Weights of a small image classifier.
Model: 64-pixel images, arch resnet, widths [64, 112, 192, 336].
Training: soap at rate 0.0049, 10900 steps, batches of 64, held-out accuracy 99%.
Data: trained on short English words printed on busy colour backdrops, 45211 training examples, 15.4 epochs.
Rows from block 2, named by matrix and row number. Rows with one number belong to one channel. Each number is 128 + 32 x the weight over its row's rms, rounded and kept within 0 to 255. All counts start at 0. Numbers have three digits each. After the name is the row's rms in percent of the matrix's.
# convs0: first 3x3 conv, stride 2 (model.blocks.2.convs.0.weight, 112x64x3x3, standardized in use), inputs 14-20, a 3x3 kernel for each
# convs1: second 3x3 conv (model.blocks.2.convs.1.weight, 112x112x3x3, standardized in use, transposed), outputs 14-20, a 3x3 kernel for each
convs0.18 103:146164139091158125145140135142072128068120102138159109140117124100218177100167148114126111183122180115147191144134161156121147167084057128057120088131138113185150146094090084114139127111123
convs1.18 090:164083116128185073163164081131100195135166119122085100121129125154115183086134145140151128104108121122161097062123096135138117096170139156128106049127144117085136122121120122118067119144156
convs0.19 101:130155151131194116058105115129141111134100135105150142104126126076130113145178152111064096110135080097114153197166077084106154133100131097162177121094163150147128141101109105107116091163160
convs1.19 096:152148103171104094154185165172135093099165104148112070128102107134135070082125130142128090107183185112108143123187093085104104163109170097167088201127081138204165117154128171091139096135138
convs0.20 104:154099119170145169136077122121104142108106215138150167106144139136111186117152113091129165099142110158112170144153089160130134115128097111145124091170106148036123138122050162128139175182153
convs1.20 100:166143142193089081133097098088094099202144105057095133138161111133111125132123121144154098149120174125166129165104144100184120117084110111142165175053142090201080118136183089114067113136145
convs0.21 097:143136110151117179131135098117146148167101091111140140140151110074094117183176104078127148093129129099146110159181157134151146132138095086148229089102137122098152124155180097119101140110190
convs1.21 098:146055077126101043134156118084121118139146161177187118121170099099141130142114142191127122145198083164126120148095145112128092103130148191205096092117090133141115104116072131180182040100116
convs0.22 098:072132128145095142119148126139085150140129144177129143118110220079146154089136119102149142092097148088099205172166097219152096148178084113189158112179196147080156138128152102097111130142080
convs1.22 104:106097174211028091104103163100177092082121111148167097195106088113152085076130170147136152112160112127129112159116150110127125107105150078133080110085137118109166111136068129143097136153124
convs0.23 097:077128158114091059164158108128151141111100179162135057105110042129145116071120074079118131100105136145087130170104204150137133146125091141120125136164113147106120224153101173087174081142139
convs1.23 098:087199090150123127148104113153135060143117162157103177131109126187154096153085144126221151099144096113139131146090152099099149106114127137181140093092087162165129118122141092151161178096097
convs0.24 101:104097121126120113170168134111151069168123126117080171130128110190166135125163073132142120116076122150165121137098153151193153117144126082147181066123132169161161134126180058114061136175177
convs1.24 102:121141148098084070138122162121085139094124171142098139163115139123096142104116121119140140133116131138117143123149083067137147158155165146113100144099154123106131104157140103120118111138115
convs0.25 100:156142157163169131077089172085124145131075104098139194123151102102175088125147145114154099144143141154130157096078100119117152126129120121119167145145078177112130130140126120091169140102155
convs1.25 091:167143169122094126114114073186145149103149180125106127108155148141174100181120133075104143147139149116193137147107114114123176121123140145095130096128143090129138097089182177154196092144134
convs0.26 100:145115100114110201188138204145121070156146194130098170127109167126142160149117123054141109127040135129141068132126160096103155078113169053094124093131126161152117073111096157139135124152130
convs1.26 101:078114132106158136126166104184127111137166118125131094101151162178112099180105145138108087136142108108130081104121127148135145117174098144142211161196130073099169157136065135112146118137135
convs0.27 095:099099093103138179114143090142130104135164090167119122154071101156157131163114135105124167126142148056112156172166146137123078132115111172159095124115120135162143120088110222147117098126139
convs1.27 104:089111096144141122115065060123147140132128109133159125117115182118140207178126156117111180110128149157088113162103156112160134127091151106117108145094113146126128150160124118173136111076138
convs0.28 104:112171192189094163125135083052118163154064145150150085050136040121181100107095197145141088131101101186165153131109123157124136190123096133072087155095104141156142109103122147172145121156160
convs1.28 101:109170114092173159156144100061052128087088182121103171086168153082169178081220107108064163105118171143099155141160115141147112126059105143154119115097097123101128158154094177115147109104112
convs0.29 104:157194068114186132108172192135105084149106134137159141101114114083125110220123132114181077149125115158133166089128141136161135113114103147121069119213169112119137084165144159093090108122104
convs1.29 098:164158116111168102130175096121126192173168135140163189079121087150141088146128115081176129061136130140131134129122139127121166127140181165111116147145161176148174110120153101134125104116122
convs0.30 102:175118044147072144169191174151172167126154095162126130094156137111139153135104150106149172122174150180183110181129133125161148102115088158128069174128151133147151122148152151141163129129088
convs1.30 106:114050095132133107154133133162159086077150099146100124087096095056100125120124101105126190162050132116101156133085122115115127161094166115116101122103112146142065161128146142184117122086174
convs0.31 105:158169119116108143138143107134142180085076139113136158070072143161128170094172132115114137092117065115113171092149164124170091185141121229179127154129155131079108117132146102167109140123169
convs1.31 096:133188113139131090126177154111086094160089113105154142127104111126144064134115102119149103136129135123136120112026202196103058131121162113183117101133131106170161116110175112146140119101112
convs0.32 099:153187159167162077101164115197170105127125091144121066172092161145193127130110120148133057165151171188138168126094117128176175107134114095089151115138138131110088138125085172122132135174163
convs1.32 108:128169100100114152124173152129148131111104123153102106078137142086134142150111102103154152105105123129144148122186173107121192094135149152124133139118157143110109141118110134119081119146107
convs0.33 098:117104197140126125117122153101169131166129165102148107142159157086113187105110086105088167143117158153122141130161130121100138080138093133111095119133160182157162144111164187134072115096136
convs1.33 087:142181059083128210142103162099162121174140140100166125153127135110131110161089107101134112174109122119147205122126085082130229172102143118097076179161128100155116128210140113085096129173090
convs0.34 100:152082127126104029148115142182082131101086169081226176105107100065171124141134078115140130137136123109163151123154155124109206121123147128111127100086056126007125106174122188113097093107095
convs1.34 097:138106175065153181179097119146073115132207077111113126105116155113098112104135117157153128051141097157069110162125108085157132145101111111123135120140140186130073136035134116102133140099108
convs0.35 098:192112094127147094107148156118160128165123068064153179133146124128068141098063091101101114104127100129134095134084067172136184137148148151136141174149137126046089133142111102121093141118143
convs1.35 106:141128241130146111083124069224105109198151134153116181063228092119082153121149134106151177086174121149188121185111111159097129118119127082118136135116125128153131131091193133087124129171126
convs0.36 101:127178161084099115092114155119104106089200166101124176153114093185081130151099140117137120133112103123181164100150086163134128128124140107110112120081096100145158121126158167159097182213102
convs1.36 087:087087148139107127099138114180076062142196094118158106100128135172117098138158126105082173176117111119116154133210135082100141126137126066130131135141053135136110110102170119134115134125124
convs0.37 100:101086068154159086109161167196100114151121101164216144154152163117118114193079091153146147091120096119162084105124137142079105130150115159146100194184111182123139178137090179137092129112184
convs1.37 107:163143128103142092137129100144104138101102110125176118089087104108150137139144144200140087089134125116176035161112139106148095141123116103072144116132065116171144133130127159138120132131109
convs0.38 098:141102141145166156131100087137145137137141107067143118108168132079167159077123123082115161106142151128054110102134123142129060089182173133118132089099131114156211103167202094103143098133173
convs1.38 088:126129117063186089236092151062121160117164111122130103095127092155067132130107110096163145102111168150080181119158104140092173172129171065133097143144128115125058140090138148127164108141200
convs0.39 097:162180165097105132110120127079109114115119137116092162180168152145148152130148151126082096107165114150129172182105139153172176145115125122164073094119093110078064078129132128114122112112110
convs1.39 109:111146164173153078100128144158081142087097135098148097163188168140108160153134135074162120157143095136154141112089096129149102122111149096109146154131119180165099132118070141176158145091133
convs0.40 099:090081031116096100095105138101125141140135072162170102142160144114132140172117135117131075111095105135121131143154171129103140140158146143098093150127106115204153168142141142125120168114124
convs1.40 097:129105176132141093121141096092137143163099154116142188086116123115141126164095148125149123143115182099127089178176131155078121105118100132097160080158170115125103078114083184128190207105104
convs0.41 102:092095125137098191135126158135104115145114127186133088123140099151141114102102169140118141161137110094057124151137158141085107093130148105111179093106182121130102108157123117157126146166112
convs1.41 096:096165197141119106106135091077111128133135123113183092117136107135099175127089121154119143014193134205093154135117063136135124127151175124106084198153130108163128096171120169080118150100134
convs0.42 100:112068087145066140150138129196136139096106144052133121084101159123074201089052152131139193140126112142149147108119131108127133102087095081151149135139133150158172104116086153195077045066079
convs1.42 108:089119123087106173122113220099115100106111121134058142159157146164145145126099182109132118157067162194145106141161089143205130108105110186040164115155142157051151128123098111128106133162130
convs0.43 100:101135113107138123123114113188139125153094137091119169109107151137109070140135083094162106148124156145125088132147080142107115065127081158129119115150169142109092056129169108161172114148100
convs1.43 094:198157086128185142120159112091126116117174150086130096109113180131095166158149196094113117156104119165144133111132103098197143133110114138139057127111158083171106116169119130131119114127152
convs0.44 100:103097138179144102105146142076120109108114137108126105110113164166141136183107153114076106080126074156135188167069137167104122090128077070121127161101195195136154135116101071154109095112131
convs1.44 102:117140077138161137111113092123145176073060101111129109171144046101116088123109097162165098090125184111106149065143138118109124128111115063092118162154147156095104114091133070107157112081125
convs0.45 101:130122113067060124155104110062146130104139137067096126160112142119082172152151160120128128195132156093061145122113130183135116178190119093175137116116114156109093105081122175113065125094136
convs1.45 101:167135102124148082144141226150124107120126067138108155164153080119179088130146160082095194173116109119064124145067183046114109134125119143234129157166060144127147161174146098102164179128163
convs0.46 103:167143148200138104052141121127094177133153111127169104138169118141149176099085142105142067165106158076101072141089099137083085131117152156187132104088121129090124108119150132112083188099149
convs1.46 086:082149154180173150134142123163114059089157116058116091156109103151151107128146105108144128117127107127120078092176053118109103182113112092116144092073124160113145118095192110108131152157130
convs0.47 098:136153119152147072137087147163130103140116134129138099162179139147103117088156139183079130080122129101077170115081142172082090138149110108025148086086149101110089120125178097150079140112154
convs1.47 101:101087110128080137159098154152118153088122137138126158158122116123136170179119128080088157175153166105162098156124129155143166076121092103189113131105098146127141145095080116106114126173156
convs0.48 098:163161112101103112132097193154077132085113111110132105154190090173140122146016145101091145111189076176119127112145103102112139167142096109098095123096100120149153113098122152193111115114125
convs1.48 099:110106094141196179066111135113117130185154193223179138165149092096135097119086118094100159120101129096170111149111152126106142093160109163170121108181152103068162120162128096061144150163155
convs0.49 099:092128185224150089160109154153107118134113120091135092044125164178138189133130130132174142068131134109144149129118068098106152079142123157127215148174140140086147085122087128091112067148155
convs1.49 105:096073072168173066188182070115179089127095129143105100090117103095156145158143077098105076126134102088160181162127099128132184131113126148098186155175136130117135120140113161192118109162163
convs0.50 105:068152202091088095139042126096073116121149097143165106123119104143126127122141122115129133124138168112172075183178172160217151097111112103203149148147049099159116130186134151135175139128147
convs1.50 110:113129115041114187085156110110115115158089175145157174149158114124147054128149161120156115084194142126128174157132090101127127163086119037136147126142131128159095094132134078155159187100145
convs0.51 102:107133121147154108150143149153112112143096192096111117151064060124126157117143121135138159156131125151111111120135099112130169144143074118102146063156142100090109109100121156116113125082090
convs1.51 101:158183123155104152127152157115146191080113096138107179191127162140115127115113103137100181170133187169107080072110103102113148168154157097133106134098171106154196102164110077106090102146215
convs0.52 104:132185133117176183099129126148122101153149142155112144070124108099146172167133116122164148123142130087137143109109142156100184140139133148180130138139147096096091157127140139057070216157131
convs1.52 087:131111153110122081103187194138043120094162084150129139125108126150153103115129164139144119103125104151128143083155201132152141145136166138095100081126135158120093127171086047146096118152142
convs0.53 099:079107096148160141124128151095072092147144165117180114146169127106174177114109138159123143149110090100219123141092167140086117107111073119145119095187076071135159114102109176125129130137088
convs1.53 099:134131159185132136138105144122128120184093178083140111132141117141161122139115135136115141125137054117117142089157153153129061100175104111110217141141136201156134182118122189054164165159156
convs0.54 104:101110123127139117143168127116068126083119093149122173122132144186152072149136109137100079130128133098132099098120157187189173124131109137146089137056145149167168107146135134110153117103126
convs1.54 103:124163096107054119125137149083081109159156195118115150162114102123081082176144123158177087060135095064078098123102215142131087092109116146177140110089173107163157116126078114107176144176107
convs0.55 097:140158123165127136102122088088097144164084135133184155150143157142082146155125119108125164126093114118178117142120075169160092124116120130137149117143141085119152134142138154113126133131177
convs1.55 097:180110139099123169109143136171102176103160112087110113119162121148092141146158132132082106113195146154056131171073072098131117133158131170148132131075172135156099174147162197093138105165133
convs0.56 103:164166155160184066098119097126183082169127095104060135145158179121139113108132139159172121149131103142171110141142131155141193134129142114117097124162151103205139168106089119108063074116164
convs1.56 100:169108137121108166064142172099155138131125076174161141108154076141119124152173174064159121118120131143154141150154127133077128106158110066150120155133158086158143140120124114176131116187077
convs0.57 101:100135142148108117156132067104139137105165154135159162136161134132112128094145139038088126081091046114082132123196117166153095180129131052061118091177124138198111121087060071088176097149169
convs1.57 105:072079162102115094143149092092126144148155086055118074108095173102100125121133107086098104112111132135141156070168071187142127128124099138106098157151113119112139116148096122119106117133132
convs0.58 100:143110150134119147142109114107131200167161148141125133108107067186079153132140200115151125128167141117085110151158120160149093115098149125103150166138128175178082137126152150148186117177140
convs1.58 100:156153188115160089100128121180093175166153158227085143140153112135159117117138157140108133163166158128102107126189113132137105119147162174073147108131094108137151078146174090107138172157183
convs0.59 101:117083164086149043176170139165141089127156121107213173153141118205148110125136201160124145145135150115066115108135126104140118123104074123133181090140137119052088130078089168115070112155114
convs1.59 110:134150149185100147086117071114116123152077170179133156161098143141144140101108100148125162117147091098153105101090030128195155084113112137125166148076123121153146185113186071073141138187137
convs0.60 102:137121148117094138075109147098121140107107177159118139149139092163122202173095219185154081099143100152156162105108127140116136080116145107109082112143069135138134122145121171132153073114215
convs1.60 098:127131209120174148149148130165113068135129160169100155095140121131144084103144136198108116160095161144158134106193162150131175139128104168151137119218104075116161033160124118136125110171084
convs0.61 102:173097092161095151088137118146139134106124140158106146115100132144146137129126131158124112173073117118106126194106152129195098086110123112061124113149147158157185152141190113115177119086094
convs1.61 098:163093125142111159133114138137233169116133135120135152123109108145143169099113119149094146093152108113129141127102099150141106130150181080114185189144134161090095119131104092109090177116139
convs0.62 101:130094102128105113186123111129137082106107108155173108177150088130125198109186090053140159113155195175159130150125131108147107075110094094125050135207091101182167159124092143160159092190115
convs1.62 100:123096107136130123096069152102121110135113094147198129162165066142114133109101186134134096113132100141130108118077101174168077077180103080115125111085120135128156117131159070125109169157112
convs0.63 095:139115139104084125149171181118132135129095081091123129098076112089093127123118071130196112149174117134157155144130197119111198114142103170133151122144155122134092129113116144108144113142138
convs1.63 103:124167148167193043128044144157183083117131136119176122157143114100120148152100146140159106107103189137079179089109104101092098128167119197107121098118148083190088119170125096146133220166045
convs0.64 099:141150123160198121125090086147075110101130178130093160106077124124097140151100131199151177167174191146183085103116148150149071053113101101094195129179144178142086166121137116082076112190074
convs1.64 089:176075094139161109135117134154122093106082152108130056089153114127093110171138084185125196120187087115128122178152082163131088137150157143125131168153098184138133069121076192145190122100099